A small spectrogram enhancement model, trained from scratch: widths [64, 128, 256].
Rows from block 3 of a small spectrogram enhancement model, named by matrix and row number. Rows with one number belong to one channel. Each number is 500 + 50 x the weight over its row's rms, rounded and kept within 0 to 999. All counts start at 0. Numbers have three digits each.
After each channel's rows are labels from the 100 clips, of 14976, where the channel reaches its highest value: "strongest on" is what is common among them. Only what is clearly more common there than usual is listed. The data: phrases spoken by 400 fixed synthetic voices.
# convs0: first 3x3 conv (model.mid.1.convs.0.weight, 256x256x3x3, each kernel summed), inputs 128-255
# convs1: second 3x3 conv (model.mid.1.convs.1.weight, 256x256x3x3, transposed, each kernel summed), outputs 128-255

convs0.150:484450494549518567467512532526475588517469420515483541509445478345446472536437421487488569512558530562478523556625537522475577513468473447481407589484545467495440499521414560409459574545445466550431435608593444505419500537554472387463445469508452389546455515433478454481499420576486453510542502501438442509470410461466582329470515489556518507456481487553478467472391452504477492518500
convs1.150:565475470515454553478489478462510561508571598489509486448620550514513507337545499539516513544487495445537486556498537494542546472503514512499492535498536449509528499572497502538451447410502528531577549625482547632545492537584481584615545530499559599485610480620460547569460561485473606434451518467568505530555463436543447493556506578486434470545476506517477454453513511586475553577482
strongest on: thin (high-pass); white noise; pink noise

convs0.253:505442444542462592479526403494406502467547521465428491512569423461443530515453401544492465426408477457484440493449510490523490536525542465412517492518438462436485519445487511556497307476481551515497470507402502377399415348434481586368547310502492570456438539464509481520538482424485506344531517507428573471528487492586528493530542525598485490502485552538515515496473544566470504527509
convs1.253:438487504486531475473550430552572589510440517571543568465518561451550581541425535533493533550452495551492456571559448511446574442467418485450470497544487420491447464517618553548523474473500428590545432585557480535582470548488539496583439542550438456505595465579552463550546499563535500503451553469486508576512457486501538422466503456612453552433509532513500565409427470481539533589551
strongest on: pink noise

convs0.31:491414489532462563443512463509393467473520375433408517491614397404433471489453417525455467425436449452492498494442522483502471503467520439412486528497465465464470527402479506524452372444458526475511483502409516474485416401391485582479541397453451557389489528521466477525488497418474496365516535524507550469515480524541511513504566539551509483538446535554553537444488551551499470516550
convs1.31:452522489506519472485529434522553553501427542566549532470507545498586575547440538509505561553467514558516477532597446506466566448498424509471486496526493455504478463533600559541529498499520409561537445573584486549581503596504540506615444560570433446521607454592533475542573504597533507537461526467477500595482494479510531434465479459627442573432521539493488563424434475496524514598549
strongest on: pink noise

convs0.249:586522519461543537557516556490508473566414442538591516512465673550492496429490390464519549569555542509551465470524558517553492521446404527463501485463485480435478464532526583518406529457477486575440431630528478461517446539543434416521449466426480442545720463522455518550469450605502536525477511481504465530457440477458518411526450362587503524446518461555484538504421429453429518515513
convs1.249:456437552544515557505594579443554555483563547549567493502582447534416562595559514588526484424503501472495524620505502478429529547480521564464537484592527525478494502509584486616495517432449532517403572515501520509554520497508590542528538530455601558544560526517588514605566477499469542477498526482505502492540518440568511432573538511568486498498439487525459359505544404588411589535480
strongest on: /ɑ/

convs0.144:481565493506495499477435484496389474501373435520490483526445482527516475458469488565554562469531506465493475461567495504484393533405393388506512365507431475527476463453477487425623576522482415487434476498505448489493535511522475455468426511475407430569491563411523453482564459509467551536537484518455586504493448522559490392395581463632474455462483513521546471509502500464479479519473
convs1.144:488425471486486503471554505506419486542509484416447537384481417464394469454488510535413472445445449442392491600434532529518484446503518438486417522469512455529481496540407479435488442347358530523546399542504547451425417475496488509500547441448486531422514571527411546531434507488514574491486526533519412515578451465469525416543499454462486493475484546482440495497490444510474522378505
strongest on: /i/

convs0.167:514507435492579523502502493430473431541535424456423482485462500442545425467497500435502578533453465525515394467436517493497463523501476546515541428478513548445538423506509502557509378515435412520480577507512497601527532574635561601605517536528554496451507423573477543496467563503564517599456470501443508524462522446491457466504450436496425504507534510451461453438473534484407494406460
convs1.167:427426552413409424426418515543450454463505415542529539482518562544440539479446527523435426429507506474466555495477474465485498459462454485589542470543495551552473533496543628528527531478480547456423419528523458417535406416402503405450473412420450467487574537458422450512558459466383463418403447444551406532516502527452544548458474521504559502448480435443480543455428444438538461557534
strongest on: reverberation

convs0.122:529546503479441525461409469479602495465497506506579461424522461470506524361472513491514413570496509542483504508531513463499649496542525621458499692436582557484490507543416487620436482551502508458557502410486563450545530443496479502525502527436460511498517425581470548468449502505468515482392425441556567541483533456514479529579593590478464469507438526511571472427548500511537495545549
convs1.122:546514540507486512459552428479546511477568571583531457537591542480520567484439570531533538462439485548437526512465446463451517523566472539405528495561490496507396509538526484493434554451478523523497521582553499450538527518472552443521474539503583448469530387578582445524589402577498418479508560470432516518551466538498533530499470465597591559487518582539476553500465534502549499434516
strongest on: rumble; child-like voice

convs0.38:465597502496540450534486503500488503558584354488391596471559443429549382552496481507463517491457476531524539522482496540400447467532581537500395447481531593491448492486359487462481447540514586429495449437457437587447545500637617508594498564456465437522519493570456488465459558481472494495589463533490577417514510555483504482482476542430512575539539531524491442553443518495495502407401
convs1.38:555471461518431520475538399477534588441553505509476451502628507511532494394521479529493466484458553438587487555547509467528593499528500518508552525540601446521542486536545520534478498482581586437504531578495439561536434521503501543584484485473576574548525401518497454560462520470460520458439511464490497452516428450565510458549548582505449488571449499518516459465470575566511548529455
strongest on: clipping

convs0.159:472498476413492460463538392553473466498483545541482577431494501386449547474515503525407481474411508485474508640558554479525439550540580604552503474537466507532470540579582464555538438540458549498524420309450510393493422458519486474446525396459436501447532501501536495546501475526467495520399554548514567494467500516508482511477566509580466470509518551495585480413528471465554430462513
convs1.159:493506441468531586547486551438547532539594543506488434570545546513554505458490524452593566522448402533543465527438541552472508554564533567508504573469531485426440451522560507481436498529523473578479619595471465571490481485529599515555540534450565452435519402597563512470567466493540453484538584542483529556537460495520438549509472438552542506564601501575473520479500551460514584541483
strongest on: mains hum; child-like voice

convs0.107:568574459331518560477562480426533412580487484486564476470377555427507542477486441469628515585487491502493408587494560496557455459482485536535499454408443488488431463525505472521538414519451464495514571445514470524523506511470536434490492467466481500530603485518513572544451535563513514584397446456448512588364534455509555529574537474551461404518507577504447523441551480535598531510471
convs1.107:406490528447456531458495524491563501480554615591589476458502567509538591473450557554555447588556475528442515510434449442455551549494442504404511501548462444517431542510589461557410515450503492507513563549499460489557488485465698463564476524476512474514571446504504433444543525504515499412505535488608497558625538488460495546497509539512578525442538490511502492543502458476527547440540
strongest on: mains hum

convs0.189:496534457487578502527504512435502370540556380414401487511472503497558412456528524399527597505479434493470407493399500488480472503502424527527462454402465552461478458444494490535447365577448425479481562524495469658527541582629575585640494576553538501467570440606433551502456548495552531593454469488507532490464513441481457501554447472431481478535513511479477505410505523521504477385491
convs1.189:471512558441404433422447454556446483470485462562544556491520584489471536403438536492445423451498540522516557499486464474533497450473462533566536456544482516547479546566561585527486538484537559478464450518550442418550388417385508383501425407401448452502603452546428442544503451504423467421390473441509474541458439540486568573449480511523555524457529512445470548440413495397554451554534
strongest on: clipping

convs0.17:486475498515474454507438463476375469521486425453336484443506437430522396431476438419458507370406500424581391508557572527496440483508502561520446486473545546489488478523506519506587424553492511456479509447500492547476472492545452589535474467494438352434441440507421523407437519467515465517519561512452535513534500512550492488514522465541465637596555490542510504482510553489430565437458
convs1.17:465380510402440430426402559501494463445502492537508497499533590540414566532469484496426493413433481485489546527527484463463520485508496523596567484552554592530476496501547650534531512459454578450406405499472467412497428422415440413463483432397498507482549518434485487521545416461440434444393482440532395512510555525511477504492470494527551500482484444456468442493433465454483532579489
strongest on: clipping

convs0.164:521537497481534475524525536445516378490566406410429485491485468465524413461508448427531552478484392488519413434405465480473492531464416452490443530428521572433447478403429474475407402545446413482474556487417488609514535542554494559595504588501510508512492441583462561512459509471509464572403479498511577512435504429473448558529430489393447445561468515400464527466528529536491423436554
convs1.164:504557579465416457444460393564456514476486515606574555477543571492532565415457573545481501470455526514528548482537454468545478439494419537542539423566446501562491550532548561541489541463550567515532454549553497494592433497445530430590442455463494459517608411590454434545489492556466479462385476439507504536490452562510514560446497536576522549469519538467501510437443525419573466573535
strongest on: clipping

convs0.27:495497371452513487502459462426489460494490347510383398553518495540517464448471456456497511520494479434528341490492484523509452573430504455466516517482452459379468391455476534553505427466537523502443418517401429491421427425477445551426484463441408579462527499512536483527474422409470535448517512467438521580498470438524479507511509485622488499488505480539472538564471555514554492482464
convs1.27:468437588511509493470556474576565534455509444605594574465519491501479592564479558601534429461513480481501455608493466478425565486445471505505516482570519456492472493474619515616553491476489510536479461545514509524612477464457621537521493499504487515504543531537553458526578549496464536456530515489576497500560474554454564479528586545533482481456488470548565514455491448541511582597562
strongest on: /ɪ/; reverberation; thin (high-pass)

convs0.157:584535494478510522481539513512540536536558427519564509544462573521533464516500494499568605520567492530423493495561410458445507474490431446520462518436531469474473435490430532407541544518463435489488546557524496520452498533534597396418463481543478392585543458435481452514506473542487434548478513455505539492475421444449544441502494429558499485463509417448475526511449508408509443532469
convs1.157:523460502534460513454540492501460545560561622449463529492591508424461480408521527530448518478429466414463480606489543530516478493469537478479430498514492428516451500583489447468415438388429532558572461589477551534463446514535491506607547481500545583459579526635457561557455546496498599466418558521542492517575470477531428507548526550491447479522467522481493424458508482540492574497446
strongest on: /ɔ/

convs0.73:525531485416556468464471575459619545535493463406483452538503535487454527500500485472536549599551537530524427506480499544502614543436427439509487633518462557458481468467511457567533505574470445466516555494505539560496542510680446551542517585447516434541526503531513581504502539412485497510447522538504622573593531470558438557567516492442474448521506484489484538479584516465550485532478
convs1.73:474518550337487462465484554509480489482460515576572502490384568481532567560463533509472476543599519540448546438488452484533535408513451534481529471538513438533501502494537486549500497501424390500584523475526503446636511540482561470485457526577480520553576552529474488575479488527506517507475421477576493567460555477529568572470434476535542569434521512413449600531508440480591421430580
strongest on: /s/

convs0.4:536518462458437512404531494503495556467594581538579471517574593550503594426475481494454506524524495458456528560517428407518492511513457530466547450495441522472475542559500525582491445543539519503487486557526508458535559516576495541491504484540508523487624498566526500538521479476445515461410481428534414491456507449493550538511507473494428509383473464470493499442474455381524397546502
convs1.4:509528566428571554566571470543596514558496466472492543408470484429480483543563463461583486430469478451541436432470548552510564514454459435457442546414505433445428530438511486470473423581475470526517524506464533547518544445467499532453532542561426569562461523475558549546474523479554538496548481545513597404506509535567493552522545537461452409555503526573556565489586512557516538520524
strongest on: child-like voice; thin (high-pass)

convs0.147:480484483515515532475533527537516570521498447517467536522442481366463429583479426491530547528561514574460541531612524493457560515467462442489401545478546521503445523506407555382496572566441452527415432572603452530418517528585522392453486441531475369569466533420505450488518437564492444538521483499449476471473447452445603342478469468537545510455486480529448467501389459507468454490488
convs1.147:556483481523448538475511463477505561503543594491494490447622544492510492350544501539512499496473502427564478562498523500530552479499521502480482534504536403507526480571513485531436435413510510532589522606485556609536490537577458563607528534516531598492585477610457543564433555488466614434432515468552532516553449441561465500544537594481435476537449501505517464445527534577495550564480
strongest on: thin (high-pass); white noise; pink noise

convs0.168:481562555416465483435524525522493493517549442525600527494484598455546559419470489492522516512543506514449482556549501484509434483476509585561513409507456595527477497502535465576509506547528489482494464457517516462560523521618500522579476524440477490471602497574489499540497546511473522540469400472489438480487517483445529423465448476473392498465435446502490383357450418449417385484542
convs1.168:455515476421565587581560497473607543556549499522499487546541531485496537537508478477614572499455453484540413428451524582510588537510439509466490601476557441407425462429567498489447437546533466558464569593475470603556519509558559606539546597495538519507504466527569513518522505491600489521537546533467592487512506486576455532525501486552444472571526523594507525499500567543526563506484
strongest on: child-like voice

convs0.236:553521480512561472536432504467499468563355417513516484533455614493447558458529385455474601532488551491520425491591567554528516498464472484503499511505490506451505480511504590540501524486472554469428438549522495485464467551633435526510463498415394343525684426515437490488530418573469531485524560499511577551473563497475465389497472425567489555536507476530514473495478512453412527506495
convs1.236:524379559527483537461582556500513525465566492535493518526589434526415540613490533533476441376447473434448512587475519462408522543534593551502534509566571555477524483516554540590491519443466554476414509518495490460508465432424547506487527453459558566552493562492599475598540409473422450422524521493492444466526479457476556446576510478520550490492455490571413464493457445567456608450456
strongest on: high voice

convs0.221:445438484441502416417480529424460481454420522394471463519444453429476557546388472461357533481525515515420495415597506512487508486470433530430436486443512544535448493529369589419486535501439481555468431551568444482462495596451440414496468452485480403524487472500509503465529369609459429518516468537491460557425536513453542456402455446584515465475439546414463556458474493500549511454507
convs1.221:552424446441466552482489534459485505483631531477500441495626625521532536339496524468500519495478446464533506550480524500503525519532502546547506552509514445485481446567477609556447494474449481522516537643474476567507464469525532541585548479467555548410617500634448516568512468467432534392561512496559453593599436444481469564535455498499509478527581438572440525512477536545507588575457
strongest on: quiet level; pink noise

convs0.110:575527458386509518533427489384490454537407451470617459550460598564486528460494414420445584567471584484482434457555517503539484490438458578501504508396473501436507436500479535527489596496539522500504572489568486500576564547479538414448487509460523520588591463507497598455509455585494499533423482478475533581416532472501480425480491446491438447492512492507448500500490513456508515516437
convs1.110:503474553483447507410602489523500484490541554539553524498517531521472580488459561593447440519515510518342531487476462442466492503511511522403517473535481452532455464529516372550447533358433465493522458530507468399498471471429561459520496466505520549527585509546540470570494454509476536433538549490505482539580487451452577404527508484506532526463445555495425461526470479553500540328500
strongest on: /i/; child-like voice

convs0.178:502463359529555540495492508409462423557527514491473464502413552463560461491512475443501613541442496447488422473528472480458435448514471506451507413474434493425494414501497470520488448427439380541507580516551524580541536621621577572583544550551560472444525448541503521477500548560593522597466498512440499529468523483460494454520435434521419530503526472490498443447494519434406493444428
convs1.178:437454554418431452427412522545448446501480394522501545477499531545394519469460503532452418450505502453460543489432502485502488452443466457596547471522486503550507545451523593512527514482476543460442427492453473397501406387392473393378468391407441488483524546431416477478520481398396487435408449474561407485502491540473500525458519524457544459457435452422499524457477417448521474551528
strongest on: thin (high-pass); reverberation; pink noise

convs0.248:564484503510444536412559549483525488483562674503592493521490627549477659497443469502436547548556488456453570529508453452555466470516455506455500373429429453489441576573514544521504456509453545566504513523545541484545496543620455533527516405543595566527612487543502542545506510513545512506361490429492446563432536450489540453549491475529475460466536519522502559449499450400529482556544
convs1.248:449458494492558569602493504482607499521533446495484488525492472511463521611582422505605518488472399445534425514473557532402562576488475457472492562473538544420449480412531533526502465534483489491410531500442479557464518459501546563444594536490514531537435554391579518508593533437564483495536485568483523453539583513517441504532539547492460398561492418586561438526542505550451591563477
strongest on: mains hum

convs0.165:524496521486528469417503517433505455473552230398462468510522451458509394433472505449515437478488415473552474475403533528502506446420466501466419638485485479482470499430440466525455455509389503464525540546464541537558470479361520478545477506470506490425494461549419536533422497463449493498488500505553421528522464505520461571512494523410516513556479450497507537479520502523542543557542
convs1.165:455561547508448438452454494490452463455425560577588492483470520563571558489466580527463503500540556544472539444570435453542483424526450532539532427539477540568533525539502517555543545499520478477562440505600502475610535632534593475564457487556507457533626467538459460474583511611492517527423452454533430568448563488450541483452433516565487581425511541426457528484493445481537444525550
strongest on: child-like voice

convs0.23:554514569493407544437612578535520509498579678507600531521501632522494653489450520499467549582595502481459546550531467468532484497490452522466509416436444464496423543566514590517499494537478524550504512559545515445555512516628469475534477428496529548526614491583484520564506496520446528509431499427519474569479513463470563465543476492526453459415497488490503539416470439438515464522542
convs1.23:482456488490561579604534477475606503521551470472494488507511477516455526574608423500596525485464423461509420503503564541441576570482498460471484570476554542436458488425519505514511450526489497498437538528443513554480520468507549575468591548491526574552470546439588544545572540450572523507547500566483504443534577518534459482560526549503426403568480453589548431525532502598426590545475
strongest on: mains hum; child-like voice

convs0.53:452480504414440474408478511418501454435509253434491444449459458432509374418501524411522405481482464475558504510456527512502496451445461528489393659449504445499467498474464498477476500516413504474525552579490520532541467516309552323543426507484543473452535471541455533524424498487414516500513495446563398480533451476512466566499490494372526523574514448498491553489543505501561549570521
convs1.53:491545537552462447423450503459446439436453555528559445500452493564563504481460546485432440506579574559491559429549427424556463428544519559534556418544468536581572561555508486549554559536541500434545504437546482428550538559494576443470445452543511469519554441479450445447528496534472483503456460446574437527427561502457557520470462522471523565427515543405472526523561444488541427488558
strongest on: quiet level

convs0.129:579519456538478543417562502470502482421570616539531463520508577528477594490429479511563445506493508499447538512450393345498473491549475489495526400480482461494470526548466509407507501502454415487457490445495486474432479466374468438366458453551522508577567476396497451504497458456465404441394519415474454468468499452466591493579486453535523468432563568499465552527502444528495426498528
convs1.129:487477467539554536567513455472547597577467518463446512478528431440472451539522451501541564458412447433511422555494541561433548512468479418387412537449538455430412427449475431435431443407457447598490495565511558576460538569552432557564541587541510504545440541504573560480503551538623510589456546522432551479520483460550455388511528496534446493536436503539548454439478514500434530536469
strongest on: /ɑ/; low voice

convs0.137:464418454491456540500510414470431505444528544449425477449542425480476501504471363505447527434374493462536427501492525473431529520540526436401487554437492493416466474479464516477473418410513496495437492484404456476326482459479428555447534472436448546518384526458498485516523448436488524369557534506355577444563496489564523489545548497551424495535457531579532485526438534559429522484523
convs1.137:440502531452457467425538462533510571497480530572567549450510579469561567448428576517470510543478510567496533539531451486527514428477426536487504443576434444565469534551597571556544495490499478575573487589538490512592432518476569444561419485528472462441614391597490440542505475542481488461453549448546502564527432515512529522465487456582532544450528560466493581412479495457581503575563
strongest on: rumble; child-like voice; pink noise

convs0.33:605596572572478583487548519489512531462529535614562504536589628612617547518479564535499505501541551516486577497523439435516515532459469479526565441551495525499591538483530511555484517516520502487503476526548497493537575505498482539490427454573491576528553517500562441543563500522462527527429417362476386466475511461554570517501488491516488553399499453486470490445435422480479483575543
convs1.33:454466472519566553579578503466581572508531511468480464512494442421431480576552457536575544483449442458528425520484568554463527555539485493400436571463575480415396459456472443507416465422469484538473514552493491573480547499577494597552575572488579520493429518502570555514458509517580492555561522552469573478509507476512464436562524518510464444571508478607522432548519537544446599476449
strongest on: quiet level

convs0.148:459486512515499533465520516532485585508489428493476544523435471344456438564447432478498545522560527579493531557600529496477568526475467465485396565487546496485445503505415550399472561564434462536409421591607429515411536549570506403475462490517481392560458529421491446492504442592493453531546487499451471489468431450449598327474487475526528510446482488546456452500388452504467498508520
convs1.148:563477469509440547477503474470510557503563590492509491445635544509522502339544505541511510530486492435531476546496537498541561469499516498488485539498541419510533480559494494527443441405507532523590544632484550627547495539588472591610538542506559602494597475617459538569433568489477617443447516465560519528555459432550453481552520580487432472545456505523493460454521524580484552554472
strongest on: thin (high-pass); white noise; pink noise

convs0.32:598648489515522500508492420541540521582523421595505551469623558609657489450557508500530430480421481495549490491472534519560476497460476444504545475548455500440585524445506472515482455508531508498488464502433523435501518404501484489450416503466438501496564455482526525512469520427449586472440492485491503505510507529607482519540569527488396613534485518487525438483581479390480448579487
convs1.32:424470483509541526533533541466592519421544550545529443566509484432488510641497502535568556494470458476536494506504461511445529506580441581409478538532566496458371463479519518554434532430476459507467493544525463589563568532586549616587563604529609483468441510514559487493508479547542462541552478509493589547487556453500493525566476529546516509529565462603475466568502575529523590482457
strongest on: thin (high-pass)

convs0.7:514452441445520511499496503484483491536527349528424457502551486476437454489495444494614628518561480399524495528499529461466473513420428417558499479500428474410484464410465572456469524516485540453413484572481418521462513534570536529479474536441462425500554526467437490516528471449493491520564423525458481494535413531484492398511503439487506467462516376572505491552461496474447519472408
convs1.7:504462521569499529459569413538507561540480485452472576396516396511483477458495516557453434503453479530420468617479522509469570484493575462465477527510559453528526500584530454508507452375461538524518419547494528449477413475432560463504517440446476566537527524563539510571507548483525584494474569537507405508533427491493522352527533508501423487469454562461471488438452385551440556452510
strongest on: /i/; child-like voice

convs0.66:462577480469490478455467523488446412559555438601501473528469500502573421518527559484542491465536517492477461473539451461494321467528488551450503359551364525534488450439489423562531501513510511469533571456525506550558514535544612557570534546544542527546551475591493487560490537540546530568503447473523470533498494488424443546420473538514434567478479459480462456495535533480561416405504
convs1.66:498446468540559595522492470504561562561499441418422515504504474492418438474532410510554462561497408507510434572430589566436577513475587426472461584455546460438480488482517498468470428467471506521470518522394495477440450426460498481387531476403461552453446536452516548479521524346524536473536552565504447503529513510548476451558530519424460404519486464532527489482525441522429582548479
strongest on: mains hum

convs0.140:553470462532525560499516559521480535542455442556476525524377507431454388525479413506521545568543502545474520526559542520519526511506483484503453512492439499479469497509475532405492545531430426561452489583565487499440516521549554357448471409538514417575455525385504479473492456572507463536500482482470509539441377463469573370513502456596511490451528492512467541524427442473510491489472
convs1.140:509482475526472551471570483482521579532550576478505507438586538454469507372542501572516487536493503447525482584506533507507546485460472480459453526513503391502512492549507445533418446394471490559586528626490545602521500538556513562617523524517533581490611483640467556574426590499477636455453507486553501538569451436537446470559532570491414470513438485497484405467561465581475593541466
strongest on: /ɔ/; deep voice

convs0.91:485566480411490438452484566472597511547509399435458511542516545451460560503494487472529523594598571467526462497468479510524592533395473456488475578462461460480453483467496487576504463579488525489528595531491524548505483555574452541526528538503442520497615455601479569556493510441495517462499539485545589528553586504576443599503528467519515445492479523508487554463567533502571542547506
convs1.91:552498525384458448461459564493459421449462526542527504473422450558604495546454579426452485503562532531390544424477439465526529428563554534545524484499554531557536497553505550474542532519503458467532515499550510458572519530479530488487469522589483546602513570470490470486571489519510473497470464460558476515511583452480602512506435468504525568427533551427454701496451487502555418375541
strongest on: /i/

convs0.169:473512410411522488510441494433461434543556418510478458450422486458554468478531508457522584480455488494503437472516507504473462513474450514551559433502447543506532436450489471561540474493470435457499565497499517602531545594653567572596529600516507468480532470576496537477482537517526527586489422500469532515529507515463389512417446440483366461545472412458482431463530523395468458437410
convs1.169:428470516438454491422493455536459488519476375467474533437481515482367480409445467537446401517524513518439529515418537515527505455459484434533520507520495432544522550499523530476490511436497534490500463518463474383469384374389470387341423402400419488456508511434431458500455458379391509423488472494529422470503411522484543460484505486423538439454450500458473539453475416447496463498528
strongest on: /s/

convs0.63:493600476362489428460459400497459404532442521521537525452418590506452539407515463566581537463446495504519480481587503525505397538525468553467495413564480512511439469458482426497622497545465529469437414427390460443473548462616460545471542544448455439521574524438445525491453536474502591514556465521427700492528505514543431411455530507557441427454469506510489430527523538475519415505381
convs1.63:439385469544516570492546458482508565536516477493480492451564447508411508481467482585495479536425460479406471602456550505469532464513484437429493512535565410495510462471536439504471496366410550519466462544477464481449362445483517508500545409400530513478457481463492475478535486438538510463473546518478398524494447434500464302508539485513464477500445492534460385421436417535433588482472
strongest on: reverberation; /i/

convs0.113:399488334435459512422472438485460505525435551601447465485559498567418464475488405555454479446480498437486511559559515488507467544543528562501604394580430509538491563499608464609520459530494558465492562440523490513460562541497585507492534535494620482469578524491530429473582467478510478562431450388451455461466487477577442434478519443570450506459515491470434530457535450367470431488417
convs1.113:444550413457531517465446502440499485465448435432437428487386546452451461446410412425484457589553530607563512510453513539496547472532475532467511588456535414480516470540530524485496521519534419484498521426470395444436435442476427432374361462462428412403440441402417471405404431405430440443580479489518509519484428459495515556495480455404562474466576492495490568548519481406508487495466
strongest on: mains hum

convs0.210:462484534451386352397504513503472490403478540509536475441543455439452569401381488503368380508496517510464518467502477425500501491497458563490472525444614476537469537557493535534495500566484519505474427454500486434527458462475426485480450429506438402487533426564447505511441460499428385455308482443544537557453507443489536488494503533487485471513472533431544539440513521482570456505583
convs1.210:544475405478485528517465541379448456504583530461454389540557551545525512446466496418491605427402463437513502462540526553465446538556468523492510525488524524457478435510429546445434551479492471485431550573514454544434496583575430512566532508465564422495505462517497542464552426529545389512521504501427453547490479417468430545492416407521566516562508431530449486564460562469467550513423
strongest on: /ɑ/

convs0.24:500600513455503467468436421467489482465525386499431520463420482458524407513462472448447495516417439595512444519520494517454453582539556534509468500444586561448496459518423417427523395567480423527509493413485455544468553527582588505553477600495457463589471454546484491506451541540472437497502502500467573451444524486453532490472478538509474507513507517422492496459424555388529346383517
convs1.24:515401490567434478452474390494522554480601610500504494452640495508533506432523560569468526509440457516489506576500507459484575468507499512499451490552504529557445555624467580496484491337445632487485455602519524533542435535532492519642560504439566527448593470566453509558521546518483513450427531455499402588573574488485458520548450601522489524493505476513495470456434528510513515585501
strongest on: reverberation; clipping

convs0.229:559512523548475531411552525508513563524604584553597484566581605564536642438462560521472525539540514498464549517522423434531471457536436529469530473465433482494455558540480551564461479524521543512511500582540498493552513531538511540576556484570556564525645516613524519558515514522538540526411474408536372531443460408477540483526491475508465546424463466503448518424410464426518423530503
convs1.229:525527524451575567566561482516599477534514445445493515463448491492464489540591419461584465495525493499532435459454556521485580525455519468488514558440523468452491504441518478508519451590516476492479551450410491486490524403435524511382520521490436583559461536433564537538499518388497561486587480558511537418518534545554509525567532545423450362542516504557555503536602486601465559521501
strongest on: child-like voice

convs0.120:475520470456580496441516478451579493498500451455445509551481511481525387469494488388475534581518503582471472524533550513492518498487521598524431457433477599510541519543496577499467557536526512514464517552520500624571512514548631477573437564462563417501575396585493557516567532506456463521424508477539527557458526512427555497467473423427565520526501530435503586385476517405511430463548
convs1.120:568536589560473433423587478498519521471509634545528484510546524430517485480484557493428471473494538502537533533490467426467495569474529574388470445535402483502457497608465483540435508481477481475508525467519506467530577485496507497532460537550524532476569445534548483576388439535445521473495568456484604523514490497548576538564534505476568519478510593508504490535544558530495480439491
strongest on: child-like voice

convs0.12:468474367523524473451492467398444508492535438387417406489490431447458465515462425474475559470412379488498431510513529441477519536495523549504544475521532515471393525529536438472547403487454544477484499476524489597474507536638477591565562547458511325489516455506520449466579504492444405478519530491437534512491480465520512470557490468512477496522511418473450483550490554521443525434433
convs1.12:417466513522429556447444358556491560530544419491517542460575540542496532414477499576500399563470464458475485533438511526503519528413451421509536502520511477507543486391512522547493478459495536496504443545410484455503371359379510435412475361432470570483562516425446452519488506391467555405447478475508373523500483524502420358453568571475465431459446432492531463485451403514485544584499
strongest on: high voice

convs0.220:465507463417489401408475541491494454501465523540508486535469511472483472486440507486491521516574529481377520434557481470434417478507461526481434426450469541519466497548389576427502587535463484469480493467556485507467495552496579376460452443513500360528547427487469462445538445552437380499448473464536532541456495501417569498461418462556535505481490470396461573486503535419619413415488
convs1.220:574497443516456503469581499447489544499620624471474428567618598459538510419483528446486565452432475460597503555502514511477504523533509579461469517507494459473454425598444531522430492489466449522526521580481449551478513488551506545612520492516585526423580466647492521581429444495438517452540552511477564559562426454529466605554508502525512491534575482564481479537507602547512584523412
strongest on: thin (high-pass); pink noise; white noise

convs0.13:561543497419478501491430517519464440559460355560511525473395595463486400409462459512516569563495434502485442535535555523481425495471468482517448454445445501462449421455532508498458469491435497554524475513479495434490508547535515407508400465477418478485555508466456497503426466560537478580513492488468491584467397524432492425449565448589462494470484461540548507472450484410557481469502
convs1.13:434479517558508546492530424473556534498519565561580499499557481543441608522546502659545526576505485532439503596526494479447567540508503527445537516601516544511480518556568492591513516379481524512445483540513477508538501520526603559550566526427574530553618515553559485591589565516518584468465550547487442563548554525515460408522538588626419506473446493498496363440487417573443550507508
strongest on: mains hum